A small sound classifier, trained from scratch: activation geglu.
Rows from block 6 of a small sound classifier, named by matrix and row number. Rows with one number belong to one neuron. Each number is 500 + 40 x the weight over its row's rms, rounded and kept within 0 to 999. All counts start at 0. Numbers have three digits each.
Before each neuron's rows are labels from the 100 clips, of 14976, where the neuron reaches its largest size: "responds to" is what is common among them; "loudest band" is the band of the loudest frequency at the time of the peak. Only what is clearly more common there than usual is listed. The data: synthesised imitations of 52 everyday sounds, one a clip. In brackets: how many of the 100.
# gate: MLP gate (model.blocks.6.mlp.gate.weight, 320x160), inputs 80-159
# fc1: MLP up (model.blocks.6.mlp.fc1.weight, 320x160), inputs 80-159
# fc2: MLP down (model.blocks.6.mlp.fc2.weight, 160x320, transposed), outputs 80-159

responds to: glass breaking (100); household (100)
loudest band: 4000 to 8000 Hz (59); 2000 to 4000 Hz (39)
gate.200:541493518552461495481456417502440515492526508467446509456457438538486438456457508448525467477586459448455490523485502497554538530490467496536508494511467537468580520550538488445516440414553471485584420500509479503490524551489526503489424622
fc1.200:457513470511542473459526457514605442472630564535468470430469506555514488451489536472473538536490534482447493516463459487534518500512445408483444463543535528515496475501521528536539569537479547473525526504489460506546513589465575464521505586
fc2.200:427489556482500527522452485550490496500477423472547504456576483538562500541452520530532413555492447488521503499503458409409585509483552487458483461493455523444464536525533437529560548399459527533515516443493502547568482514448515491526449513

responds to: machines and effects (74); hammering (64); footsteps (25)
loudest band: 1000 to 2000 Hz (33)
gate.262:463546479561448571544509516449506487466522438506500466458527478513513563533490541458468605468500504524486510484475512542587533475500451447539458514547503435508511470523567521518508631448498482540468533450557501521465460451468564497405485497
fc1.262:455536547488463473479478479542449607555506492561567500555501487446498474475598522452485474571526508493497584443467495488511546563449532514535532489477437507487505453514492430536534444459574491477439485526486504476490560523506498477501477521
fc2.262:499489522567489500453493495511541505539502474496539479489505427605535479545454511476502454432470540486574471468492540519475490458487510549517458430494461464465536460492567528430544510492496459504574559510557560546526414459468448553484545485

responds to: reverberation (93); text has "reverberant" (93); phone ringing (52)
loudest band: 500 to 1000 Hz (72)
gate.102:439527540496511526529448467510499442476526546515488579476547456478542555550550548499539522560502499574464508511470535509502491505424531504471450502495582494533484503492441504473515524472507503469512570475535495483402487434518456456445575505
fc1.102:511457460553407477533520490492482532507444517472504483447470567553474553475523496543537492471520492493464512500528428534461529460497514537470523493598477503448511497573570456544475520546559458513536495577533419459502498520462516496506471581
fc2.102:476490462464489512438491534553512550560493526493589503491493481467510474466544455548472496472543511496510426510510460412526504500536430457457497503491526461582541480477449536564468541514505591497566455454514527504511455443501503529539481461

responds to: glass breaking (100); household (100)
loudest band: 4000 to 8000 Hz (67)
gate.153:483497512476427563523444472532524565534540523444486526442454442441468423535489465506561495503504530546518553499549459504528476477482418454583512549444538528511526520526520513408516524497555470462516486486470453446522531547509520494479451495
fc1.153:489396505518476412537562520521492565490488420496481466476517542454524462552488472509490461451480506489529499507513500564463472441448470548548470484447549484481495529503536468504481506490555530452415500523476439525457524527528582503544608551
fc2.153:525563494512512457425587453502514481492491510530447459536516459447487555472475518541541430507474476489425501466479522468460554472495447448505510529556535569495531425445470473535506499510427505492499640509595519563552472443444494515528481496

responds to: glass breaking (88); household (88)
loudest band: 4000 to 8000 Hz (46); 2000 to 4000 Hz (37)
gate.11:427439595548498538502497479504564494456508566511500563490503604535498501470491534497511506481490480480510546520520611567570500487550524603432547527510496507436487513528503484445471507498530468552530452474432478442529544448519446498476482459
fc1.11:586531515464376606479508439511477435548497492492516523529453407433554490524504467494535484495575535544501466508484496428547519492472486514522520533544533578531527492466545458488522462466473457486575519516503491482447475523463577540523441412
fc2.11:436508494506623506486477482462506549427463515438447505469394575499478516515540511430528568445405506552515501511531507540576446475458516526445436535489518556418499536508492524477468542441525504519420489535468509482466529427552502496499532494

responds to: barking (73); animals (73)
loudest band: 500 to 1000 Hz (45); 250 to 500 Hz (38)
gate.216:536538492574459475549489458522523564547545469529463516481496449538513502505493497518497505517474500501427487457537424443544488417568486543563495508528498499479466528485525526475497370497586544531466487508503543596476473427526429481495551463
fc1.216:505535424457551460484527569615514433459427627482566479482511550444460490459520529497484480436556542471512527461513546562423478574508521492465508548515590522505430508501460541543512507449508492572482443446477479489461525551500560491507463541
fc2.216:501481495483508436498446469563522510532425515416512597523503463479520494491418518492468533509449431492443534489524526485488510501475485481558448496598479496472544489462470538493492465495546538480558529481471495503566484396443417442511490574

responds to: footsteps (100); people (100)
loudest band: 250 to 500 Hz (42)
gate.70:566476456529484543554406498469552507491553534459518495545546455534514496549503515499556503465485428496566475493487477479580500477509505484547474466493454540520479485482507546524435530545496489532523492491564452542443450485568508435487485546
fc1.70:541480529514431508501517472414597494531490462477502439494525581454513528494480529438528494474551564488521431455480489484506510508515543404460485491561468453451479461542562514474511505510451538467438495430553529495534482465535545584486513550
fc2.70:475497500443517464508499542424516536443593542546532527555509554514478501535565491495439512530481445501424486514563469486501504501499432451458518482441549478530535480459478467544456559507543501389495496478461430437510470500443514490483516498

responds to: whoosh (89); machines and effects (89)
loudest band: 1000 to 2000 Hz (30); 2000 to 4000 Hz (26)
gate.2:521518513612536500498534473473455454448529461464492529487519492476482466497552538547493463502453554496543533466512487461579556546538485518552537439525517482548466518464499435489492515482506511531506477509523616503460478458467546442514447414
fc1.2:571510494528433512515477506529411483493535453532496479497466530521521467504569398545420504427464527536560516550500466517457464562501464531573521480460543518442456519491500501565542513441520449524453477541496492536519507560448553471527519478
fc2.2:445575483551528538460505495496574430439521429510489520509482541514579467474418473482492524510493519447443547461512427507569460527484523543498482460490501495474547545443482489455482490497495534549553515556441490480480427486544491502469526454

responds to: bird chirping (80); animals (80)
loudest band: 2000 to 4000 Hz (51)
gate.105:483519532476407565568539447563370533519451562463469520507491488505525456435505520518505507488511536431519502522489522557587565511514535419514464499499446504534551493499532474513605479551458445510477560504467479511575522614454496495489518443
fc1.105:529455531466489491493458484406469455566508542530419493499461430519471512509542556461566500438436527436501477482519499521496571436521528537613519506451481483524510474559520496414496461538415538579502468515471481550506496483548485515486480541
fc2.105:436496523502492491511504419572560564484482394456538566441614422482546508526460520466510548473469549530527545515512498554404511468539507514545490498410549514446483598532500436453464455489531499539490543539510541486521465497468454518467525470

responds to: bird chirping (99); animals (99)
loudest band: 2000 to 4000 Hz (70)
gate.185:490486539461491442491482493550492549541497461437458456553448473486456524482456576514545491506460475521546501455488526500521497450522473493519508487500529493527561500428455547466506522482479472547469477550472442561504483411513494559467516588
fc1.185:467517456551543522437531552480492475520541533528529531527537458550480459477432445553512427494480558446462506538448448533443461510532515481552500543453498567450509467464564479493543477441554522493498550416467490504473484505482501570537493541
fc2.185:464526479551501417430477513491529452569532460486551496527549562477462482460515463542432514461437494499474526532490596487537460496466550444488488499529463531531536597515499496529477538512543513476491576471450513549506540460540489574518477563

responds to: fire crackling (99); nature (99)
loudest band: 4000 to 8000 Hz (47)
gate.280:469535573504465591535500504544505466507541475519531533513519498523457483467562546571513466527564521476499458429515426523513495473552466539485498437489510454578534593598436533438516491558505481586463504448486543492555488497465548548479540526
fc1.280:553483554509510457438515542477482500534496478508525525410462454516479516462532523486552534348551482548528435482478526475447508504508527553542509533523547504529481499497516481481562461485504470448526512521410531498568525528465386517497539517
fc2.280:491521500429419522564447504581535502485513489469490542498484501509472508458479471563546446460417541441489455455486508425483573453503488494473434576516486562379544549429507562541491427500548508572526535519523522486460455505495529505409503510

responds to: barking (93); animals (93)
loudest band: 500 to 1000 Hz (75)
gate.62:439539523463548543516483573548502491513528456522504472583555479529456498518515480502465375545538506555518455467553413508472517453479559521452487580516497543458520601563545542497494496421597539489497454486484474546462490452477429449514531505
fc1.62:485499505551487478553454545484467584444479493581454428522501503506532531491547471560532357527519459538462557439500447466455496464518519514494501492494507532522501544514521544553443513532508426517500462535497534533476451453442457423491534480
fc2.62:473476537523482533458528470506564437547485529498499568412437503476465455473496463496527547509488500444516520523486448503472484485474485503411455537483471451455540494494504496553553487446513522547519552477537593457471470474507456474552582542

responds to: typing (100); household (100); reverberation (81); text has "reverberant" (81)
loudest band: 500 to 1000 Hz (38)
gate.220:509497535490549538499484557515541457489526491502424565488544474505541514445508558499484545497467453541531453422548493515503536563464489428507367543436475470511530477449464498504501481494455480516482503503526550488435523427473492492498617495
fc1.220:557494494564431562574456455529449518451463493527540443479432558492461450470512508506524514504511534465534530486456451495490522508476499515501533457480507458570517495526499498481498554569545466471545503513495579502518440479514495510516422504
fc2.220:490484486424474487442531527458558503435507530480487474488486437530571540479472492436504502520462427521427564545545517505555540507468456487490522434516532561477483546567550540523475430523457538495550515521535466523479454461424558502536557484

responds to: glass breaking (100); household (100)
loudest band: 4000 to 8000 Hz (64)
gate.132:506533538528465624542483513464495486490507532501510564516479525541477520480524465416524466478561518498528491453510500546531533508586485479446477464469534502523504581551531580461477510514440517549533440400469557549497534480446536459472452526
fc1.132:494463470524455551517484426479517497515569522568524528560524575542424500397511489434532488462543534531512484484510490549501570528593481455466497525457511551489563549597472551450518487482506488484495486479464492490545582490493556455468438591
fc2.132:485522494509479493522515437488503519561552460445477481470491513456518512484518469540536536495556503468502513417518499537459558497411468515516537544469515541561492466465535518490479428477499475535538490536424479482474472446548408553514507535

responds to: car horn (98); signals (98)
loudest band: 1000 to 2000 Hz (43)
gate.271:436460603484522518494473491507488485561466523441474546483527482464517495527515534498507442461540550537499432462444463498579429514491457496541438487503494520481548517489496551548475449490565509506448464491445462421506493524482524486510511473
fc1.271:504482543490516480492491475508566504515426445468539457473426446483498478561510499511496488494484526589526482469501503493536375520573527616502440504485480536489503586497454519518535572454545497519511462439472512466507491445505515480580463508
fc2.271:559459466518541439539487563526474539571461506469463560488487456493494497512500510468486543488503503557467495426524511556545482520413409472473514480496508582580452481502492480525506525518459516535494540504382435472603529444504432445430488532

responds to: waves (100); nature (100)
loudest band: 1000 to 2000 Hz (47)
gate.43:515553546521512529446508592489499475459551494461540530530524516435485485487451413468531451501513463423496437437523517475504550564505484486559531491481474497506513533532458521458491536568513492529469452579491542503526542519534590481489518493
fc1.43:475554547467557599439491518443527509459512541491513543517480532455459501535429458474440550557486517487452476489479505431449526499359515484530593494538486499427504524496507463452428494481565513490507483515542467514494570495536563513498487495
fc2.43:493530462532493464445438545453503465499530499498517432509545539530496486478498405563516429456509506555482418513465432465444528459514519572544480432557546504570536442518458434442534484482449507560484497560493489505473470528472429541555490474

responds to: whoosh (100); machines and effects (100)
loudest band: 1000 to 2000 Hz (85)
gate.318:529533468544516480518518495376514559496516480504450543445520442499431534471533511574563487449518489492541497562578533492511529472504483472526484491543528528550469486533439441499539553475515525507498462510497535453476502455490512447563548479
fc1.318:432532477494462550461449528519440537573515453531499515637471543491534479452511564497551534478548473469404501504577476495542465491480478525555494537498496512471505476502494517551472600546488470499464508447487523587534490501516474521527465547
fc2.318:481505474544464449436486524532491515543467441588532509526542558492514458442611529515467500444578485467424475453432456482585450479483460568451424462501513537502545477509511544537478521552479523575512494508472467531459574522552461558485517525

responds to: glass breaking (100); household (100)
loudest band: 4000 to 8000 Hz (53); 2000 to 4000 Hz (38)
gate.232:509485499476480533435483448488501543484522552497494518530462513581536526493499523427536589549518484486507525515506527476578462505512474538461487497522538532451526520503529515399449529462471493479516474419536511528496547511466465510473410468
fc1.232:467505431562536432487560557576465487432478466526510366517525505506499455494481518527468540507462468494460467508502463427464503483474513522525478525496527500508472432527466519522484511503487539420522471528489476485550530496578511522514582504
fc2.232:505476570471470476463515512598494531478529554520491512484452503510513526530492543521483466561460555417515476528491498433494526557528523457523513538538454476429433475478521468474528557501535506464504480547602530532464479466551577517490490466

responds to: fire crackling (77); nature (77)
loudest band: 4000 to 8000 Hz (62)
gate.121:532516566497444493578491480478454431507561491385505508479469537507516457491547538436480551459456471463508584521524459484505541552476500448480542498501501534456510475509484536476457546548507556535485546459515450536482452528505547403467501574
fc1.121:410529536521520488447438478549496515535469463485512491535530562544536525473489487476489490523481534551619530485456506500510470483539514502457412506429579528447482541505482452464520440445552521506531478557534456466525510457532514464454554514
fc2.121:593529463539543578575453577469523444530455513476507451507528461482462559444524464556548533431454434446509519530513445470489504434479494540537537468542459555583522452549480458552458511534473476486390529461481449537426486549470527519479504443

responds to: ball bouncing (100); household (100)
loudest band: 250 to 500 Hz (34)
gate.189:556498492535426452459491534495488488575507528530527472434524547509496482490455526472448488515596515397565474479507575560469489497519521464481517487478465500591562448468518483463540475483556494448539523540584495484457419512440460469398535503
fc1.189:503472457538499461527469448491460462528493490555527487509475483427474532594445465450476513504499548441519459542552485489423557506524508523468487520492465574482511533418439557478509440496516584473540427526519546474558514531517560459511536581
fc2.189:499507477458512470465495522536522477534453477453516507491484469545488554578538465482498548491526538447493509496572522512510461472488482546460543513570463542469494498489511457454482483530474504542467528550564505517545526521473533487561485482

responds to: whoosh (100); machines and effects (100); rumble (30)
loudest band: 1000 to 2000 Hz (89)
gate.312:526486505526488528540531514517559476535513573480465491550520493423590511541472476555475407461513491477486494473503488514446552533426467482539510418467512536504477507559489463473461482542536511473523541452559501497591526485512575503482554487
fc1.312:545529511459558567518597499530485496446508502514534476454584458552487512501445540498530481474541453459596498522519478530520529454465532510440508538488470461498518495483490399485565501503563505534489473534456495540500442531507570461500499474
fc2.312:443465520475560427483479562476457550490494552490471465478533440516479506586577544467593468534478498493487512475547465501478468467474494467625534447437500473503478523513480439469510427484470492456510462525529556435472495479601521501488457488

responds to: fire crackling (68); nature (68)
loudest band: 4000 to 8000 Hz (70)
gate.0:536514466484459499477503527490431518448517497524514473527486550455576425473536439442446495531482491512460532497475501454524463552529492510504543463561492506577566486555434517519498555495526475494523551493482570413509527528538509521338480524
fc1.0:520462512531490534509515499531478511501494475514485510480490587483512404525489507477460501499528514437424550448491483464586538532568486482528589498527438490539589504511486447489499485500491460534484541572548489498484513497524551555436436509
fc2.0:453528486378533543550558502538509574514497529463483429554535590464437551442551472545503460492441488460485477472454482489556489522454435469507498479511514461542485503513570520536506521541406541529541549512495499491560503500402419522476416480

responds to: people (64); applause (60); nature (33)
loudest band: 1000 to 2000 Hz (34)
gate.151:492520501479559563551475533508522482435559462486482429510473453542519528470475519495479501443464536516480526501506499435413495493411530546503542557571415540469473474468523523487415515515489438499503537522462543438510442495491465465508577559
fc1.151:485503531502554573449529514528547536482549438484461504544511519532493441362519519525470490479495502476476459467544452449485489563528472510480536450515455527429558468506531532554418483421488440509476479488516469500500496443521542413457494525
fc2.151:438518503481492424536419476495469517445452483533515483441502511474531443455531505508551590510453513439502484550590481443559399383532565546524477514562488550512473496506491505522459447456534456458538579508479516540503469476509469558497470520

responds to: waves (100); nature (100)
loudest band: 2000 to 4000 Hz (87)
gate.119:509516486462513489441504496508506477480501501481507535487420515478515550510489484529559448467474468403507468565501483539496489501477481498446548460451474520473539424486502463474462533506548549516438465461480487518547478468506575523444477522
fc1.119:520481480490469532483469456525554481550513530415515528471472526443493537526503467531539507478478485476522505519508430529455542492443532556497547503495486568468542451484479489470489497485517585481477524490457490537510440439507587504450492537
fc2.119:501515379515502531471495570491507526475572546562504519494519528588511498491486469511524473582564483517520559539482464509462417433454525638433452443495546530490511487519548550534449552507481456524522490481475476529508556488562510558527443501

responds to: machines and effects (100); hammering (79)
loudest band: 2000 to 4000 Hz (41); 1000 to 2000 Hz (30)
gate.192:479513470495516459540503480458484498552510519482538479560529567510500453552497595511485565509481509539543460468517532573499473466594491476538464508454542571517500462584482505553405492498549482475516520513480454453532558483524526489521509452
fc1.192:428531482473498515535500459496507510549474497492500485464586481531508469451458438466489477476469502468518501546505532516500549528359422531433590539489462493511422501489521487466559449495512449565449482523497517516545518530515437542465542495
fc2.192:465536585508547451515475519540496502442551514517465534495467509456528472468512455583495531552452559543546501556513428450560536506492511515483530464533470511558530493507521525485503460471467485443469530490495558512472422448512498520407504542

responds to: typing (98); household (98)
loudest band: 1000 to 2000 Hz (30)
gate.1:509578508464503444399579546478511513479452486568494520525508509506421502483530489499501473496491395528502498514612531515525452546424445488517450514501484558499503468485575517487501495472513503572512461511524472500481483491502554463459565450
fc1.1:435445464481520437449551505475548453543600520481468549544566499487523496488546519492472462490489484518398474505525455516507523543446425463500480487351571561458523439413474519523510482532510530549530494471508536490548459473516537504432502483
fc2.1:507505611526511521599558529484467522556460481518540555513442539514506475480504548573526537495501539456522449481487487450518449467516528484454546507448560503456430556436461512485525506473525489480477492503530529550429532481479464474471483483

responds to: machines and effects (95); engine (93)
loudest band: 250 to 500 Hz (46); 500 to 1000 Hz (38)
gate.26:497532491488454482529539533484485543533467516519472527470469483544470497545536506451474440499531489451548533495478500496448523524501436437541433479563425522517436458555549557475478500514480486464498495528464486463491531381487536528512476535
fc1.26:517460480433521443496423484485546522565527545507524530438525527524498481482464478460499452491518536427499504503483536530432518544521578507508435519497396502523505473417497515539467539536457543502506491487483509508467533522493509549568518493
fc2.26:430534425575603532452482520526527496523473498484469535519496511484487486519535516514504534454522473530516487512514463500550513525485496557497433518466471547494402561501519504508598421503581528482508488460501466575487496442495508521496444504

responds to: reverberation (86); text has "reverberant" (86); signals (76); whistle (75)
loudest band: 2000 to 4000 Hz (91)
gate.101:485489454479530490547496492429417610452452495495556548542482506534454529457518448472473506549485476459488475414501543485526527496473584469499476478532458513493469494566472517527473470523461528523513457528470462501544499512443518532493617491
fc1.101:536541531526448520441477485524591435482500511548516508469437485498406501452446496518500469441473546478513502524581533545517497556498419512573543540552498532500508516433471542457508480443547499535472479496540508463452533501539537478421456497
fc2.101:496446469495508496466526522461496492538527541540503494508527518503464461494483478440506433522492516521457516492439507457486455519518522550562513480589491478488555469432545536462479539519569519535499539395520458538499499476563449501538468527

responds to: car horn (100); signals (100)
loudest band: 1000 to 2000 Hz (71)
gate.41:501513536528516549477500489502587565471464501495464405520447497427558501541483531533448511540510415576478443465491448532534451452474504514512495500499485557521494483479523400507471487474545524529447493487483434516459452501542456480493540498
fc1.41:490522483466500551589513505426453462437484504538479512502564433530419475556497443440533495594479455377497511522462518442408456456489516572442451494462438488474564520415517547509487474508535530497498522511504561541509457500470508467511472502
fc2.41:507493531501505501460488452475435428499532531506446477498515559522496407512578502450489489502521478484453497529447475447501561532573576546531535511504473480490493515526481560456497590509419530526439468480576547517479526521484508496587513453

responds to: machines and effects (100); helicopter (95)
loudest band: 500 to 1000 Hz (37); 250 to 500 Hz (36)
gate.72:537477481441438424541480585582524482518513491514501569472405468473466530494481503516538400401451484569511502442510509518513446511565522468452500494507392532528517447498523516533474532496450532516471476517503530521532545507517518577531479522
fc1.72:441513508519515534483527477456488432536479506503489469560532576505529508534541457488530601612580484430521511552483553464430533472449441513494536542555531501466484505484446436468540496507538455513549501471497532542442480515489486486498507422
fc2.72:521601558479483466522487541527484515512540509477511558486511486507546454461561501508475492402512522492511499541475527477551527544438568469565466505410409414459501515500500520503496485465609464525476542517537467502544461520520460532502478513

responds to: glass breaking (100); household (100)
loudest band: 4000 to 8000 Hz (75)
gate.297:483433450456500461534486499536543511475483548499515555475426502491494480519514498432551559495538536524526533507462499449649493456554486502497517512453577510516533513503493553442510496523460472495508568472426486506463508532554480516479514417
fc1.297:427497451517559505508506447507517470510537522483505507540437477485507442466575433527539473447481517439423480509515457504427557463521462511559488493527452543470460491459506536538510533503497510440520427558591509505456492450555524428630504511
fc2.297:439473540453548519570493480555536553420488492520507460507491554504484498529459552551461458527491592478553510531494494490472476461523520480437504541561495470490540437450527461543507513513486474491482486490468488507564470443487532538418487440

responds to: car horn (94); signals (94)
loudest band: 1000 to 2000 Hz (59)
gate.129:493514526562519521487502526474527506435484479497531425557479480463508504557531469464491504409517526586538445478520503544543413514487489536547453493507468454456515499522616527522494526460556578563421541477510491551461483471424530485439490506
fc1.129:529455508523512523456507468498529525522534458522474548495501512495461504425540460532509477480470515483489566537497505514434516461499470457496570575554524502534491477409369472486542513523538487476587502550453457442595499406480456480504464459
fc2.129:485491537512488561483535503570467469475488395479445530450474494504515532506452554484481486499426575485500524498555477549505562542441421532491461455536434538451509478498569515517501495552479486498529438501492547519425452490516432470464582507

responds to: fire crackling (100); nature (100)
loudest band: 4000 to 8000 Hz (68)
gate.221:533537447517506549505469517516530483500513455481514466534535483499501562511502521544490502474556468516486451530471453508526481505490497486578559463483475524499584494488523474527514508535491481503556499445511529517435483421509521537483498520
fc1.221:507560445458480495544572533417491524512525494485635534443482495530507492528466526546473454438496521517511507532522520538522481552535528484484524514477506461520538430539534534527496507549483525524554514442520487519539458493495504507398456527
fc2.221:478516529484497535499481457516427420592571502485540434537504588617461600509454466464562462577524494504512574588463532485440425521552518498526495465503518511503569505469515561538574464508456450485472477534491543527528504450484519505559404499

responds to: waves (98); nature (98)
loudest band: 2000 to 4000 Hz (44); 1000 to 2000 Hz (33)
gate.244:483539507524517444513458563524511456479558569513499545544548520481444504443519509547536433529460437471591531446544553474532543535546407504544503442480510546533517552532494511492486435480524510484484443525585506540527489425489498508472479478
fc1.244:505574541457501500461514574624479531575516524543502571502557497460511526474526457567506522483540445503524581493499541498537534512479508490497490524539529506485505552466527574484488502500496550525530454487565551528595511448425480490525537492
fc2.244:592510508508535494569488533477510503508450485500531481364471479452525522491495485470451532445457469513473547469487534516539491436512462548589537500533479497565484467542506500500432471575496497511476590531463535478395502462508513433495486488

responds to: machines and effects (100); explosion (62); whoosh (30)
loudest band: 2000 to 4000 Hz (33); 1000 to 2000 Hz (33)
gate.278:563501473491506566412464518549531544484468507507467544439500453451556511541486516508528438523530498480522532492519533526482516507576522496434487488533512578510530459548438490522526426457509574485513442460486449551508504471527633476400481514
fc1.278:535506472513529483438526515412545527557483448507482504403521436567557465542526507474512566544502482506462519440500528523475469493556524484430540458458494451494450500533456507488541432476472537513553510523474476513540479508452484465418477450
fc2.278:547474495488456496435489493610485490518478515471487461465515494497564535503594582505561486481492509472475492463511522560474493509534479456522513490561545490464466510481475457570545489520437526489495485460483487474587450473468528435478479469

responds to: people (89); laughter (39); chatter (37)
loudest band: 500 to 1000 Hz (64)
gate.294:477501446536506568526491546515492509535421485485471452519545458527522494413483482481588531476452528534515536482516450471474518473500470522599477408494474539431485492566522552503428485570472512481552425457502458514500445460539476556495504516
fc1.294:474600501434515516554547519517526443475422530456466472455533433523490469452461481513561457494568552468464456440415527477598491543516484557548498513505468502485459496507519501524470495554511512509472459435453481496558492560549474522498520509
fc2.294:556547510535458484496518413502465557580484522531538440455565448465450533570468441489500553515494521547464470498549509531495550475545559523481513472439518500459532545468417510459518512522477486458496554508509542534544469428470481459494547521

responds to: people (70); chatter (64)
loudest band: 500 to 1000 Hz (63)
gate.296:497537543455440533515591522542543517463454492458447469467607536517461445527605472563479492491549480506507489474503510498474602526463500472507465434542501461404452495501496553430441473517480579553467564501463537467509515523509503470515424557
fc1.296:483529507498520567491512510515520535493472486494468485539433530523455565521503518566573490500614461568549477459494436519485533549439538580495533569546549481513540508513507594514519544525481462517553485452485524522441550558481489472527486488
fc2.296:497534587499542532551480462522492484521455545508503477506466474532500576438498446487499516470491471465480549569554491530587447498432495509560491522551377531466502542468525501502470476450541438457474531520489423510497434523482521486485493505

responds to: waves (98); nature (98)
loudest band: 1000 to 2000 Hz (45); 2000 to 4000 Hz (30)
gate.76:552564533552513509492471476507513479485481543511429545519424514396540548522506497481471492555511527518506489554542527442454571504504477472522424491529492510502537469539531492500465467482524546414467438504469512535528473523529547544441472523
fc1.76:510466500460483525485602483456590527463533554464537546480473489495415536476482499444521483505469469487485525524428513547541550506436436554506528470459549521520535528525483499456518546476440463565501493500550541444585568509459522489458527518
fc2.76:557556494457513491503482556511505436504513500497482560552516471485517506523468515571455458543492461453558519495498510433474468470417536524499536465503471509570533550567486468570520509446554537558515448498461483514480453493526485523470479496

responds to: barking (100); animals (100)
loudest band: 500 to 1000 Hz (74)
gate.79:553557463460541541517504501493425519453496546464529462502518529496526456566491509507534446464524485553468519566511515457453508471533541497479500463508517470457547486558487493500492487522529475496492480564492586483535438475554483473533519495
fc1.79:521483495495457558460538505525496544385522461521456478522521465579497552454489557475493422506533502559432535467499471557469541531483529556513488463536493488496497555547569482505454448506460489502545492534528527520521451388544459500508476504
fc2.79:437499556525588516492516467428453441512524544551506473497576551493451447477491498535493519469493528453477459530568420373492524543527517474546473529401488470522562514512476560501543423518491528463496498503491461526452427488524491488474546482

responds to: footsteps (100); people (100)
loudest band: 250 to 500 Hz (37)
gate.21:514452444481470498569414492456543569443476512489550516457524525542508530521518494493533485449507498484533526532445427453528539533446559425477513526471520504437498475436510492458519526454540474458443478509477485529412485522437539477467458478
fc1.21:501532549514573455468575486555450483526520505480487477512471492570451492453497512466491489515575465505430510447561545523430471494477464519497487479456470493573483484446491514519547496526466514416518519530499512513605546476534434507493544565
fc2.21:495550482571458456488537458492503431491463482460522497489460463543534479522519526528474517458552576461473455457535534525534490514520511479466570501522469504587505460512493526520473464569445509509490494534532502549515511433531517497567490498

responds to: car horn (97); signals (97)
loudest band: 1000 to 2000 Hz (68)
gate.214:512462518465479519491569471553518629465395510480524519572556507535592495539438565521436526460505501506506465440497504544547498555453517496492421499528480468520478455504512451496492493539486517502497599478500454469524494472541452489456517410
fc1.214:484473530576493438520468465489441450482537512478547480517459514463468507542537474513529502509498455558500495518579443510529444424469529483552545447564479583494465514459471485527487474482554491483485462451498449491486514523527548431497487516
fc2.214:529501491525477528480535563581570544512444500523538557487499440474523556466489530496437540463524569506516582458529546464494503499491441474584487443492461530479547506502420457447493444484396517539459535539568476480519553561465464502521531450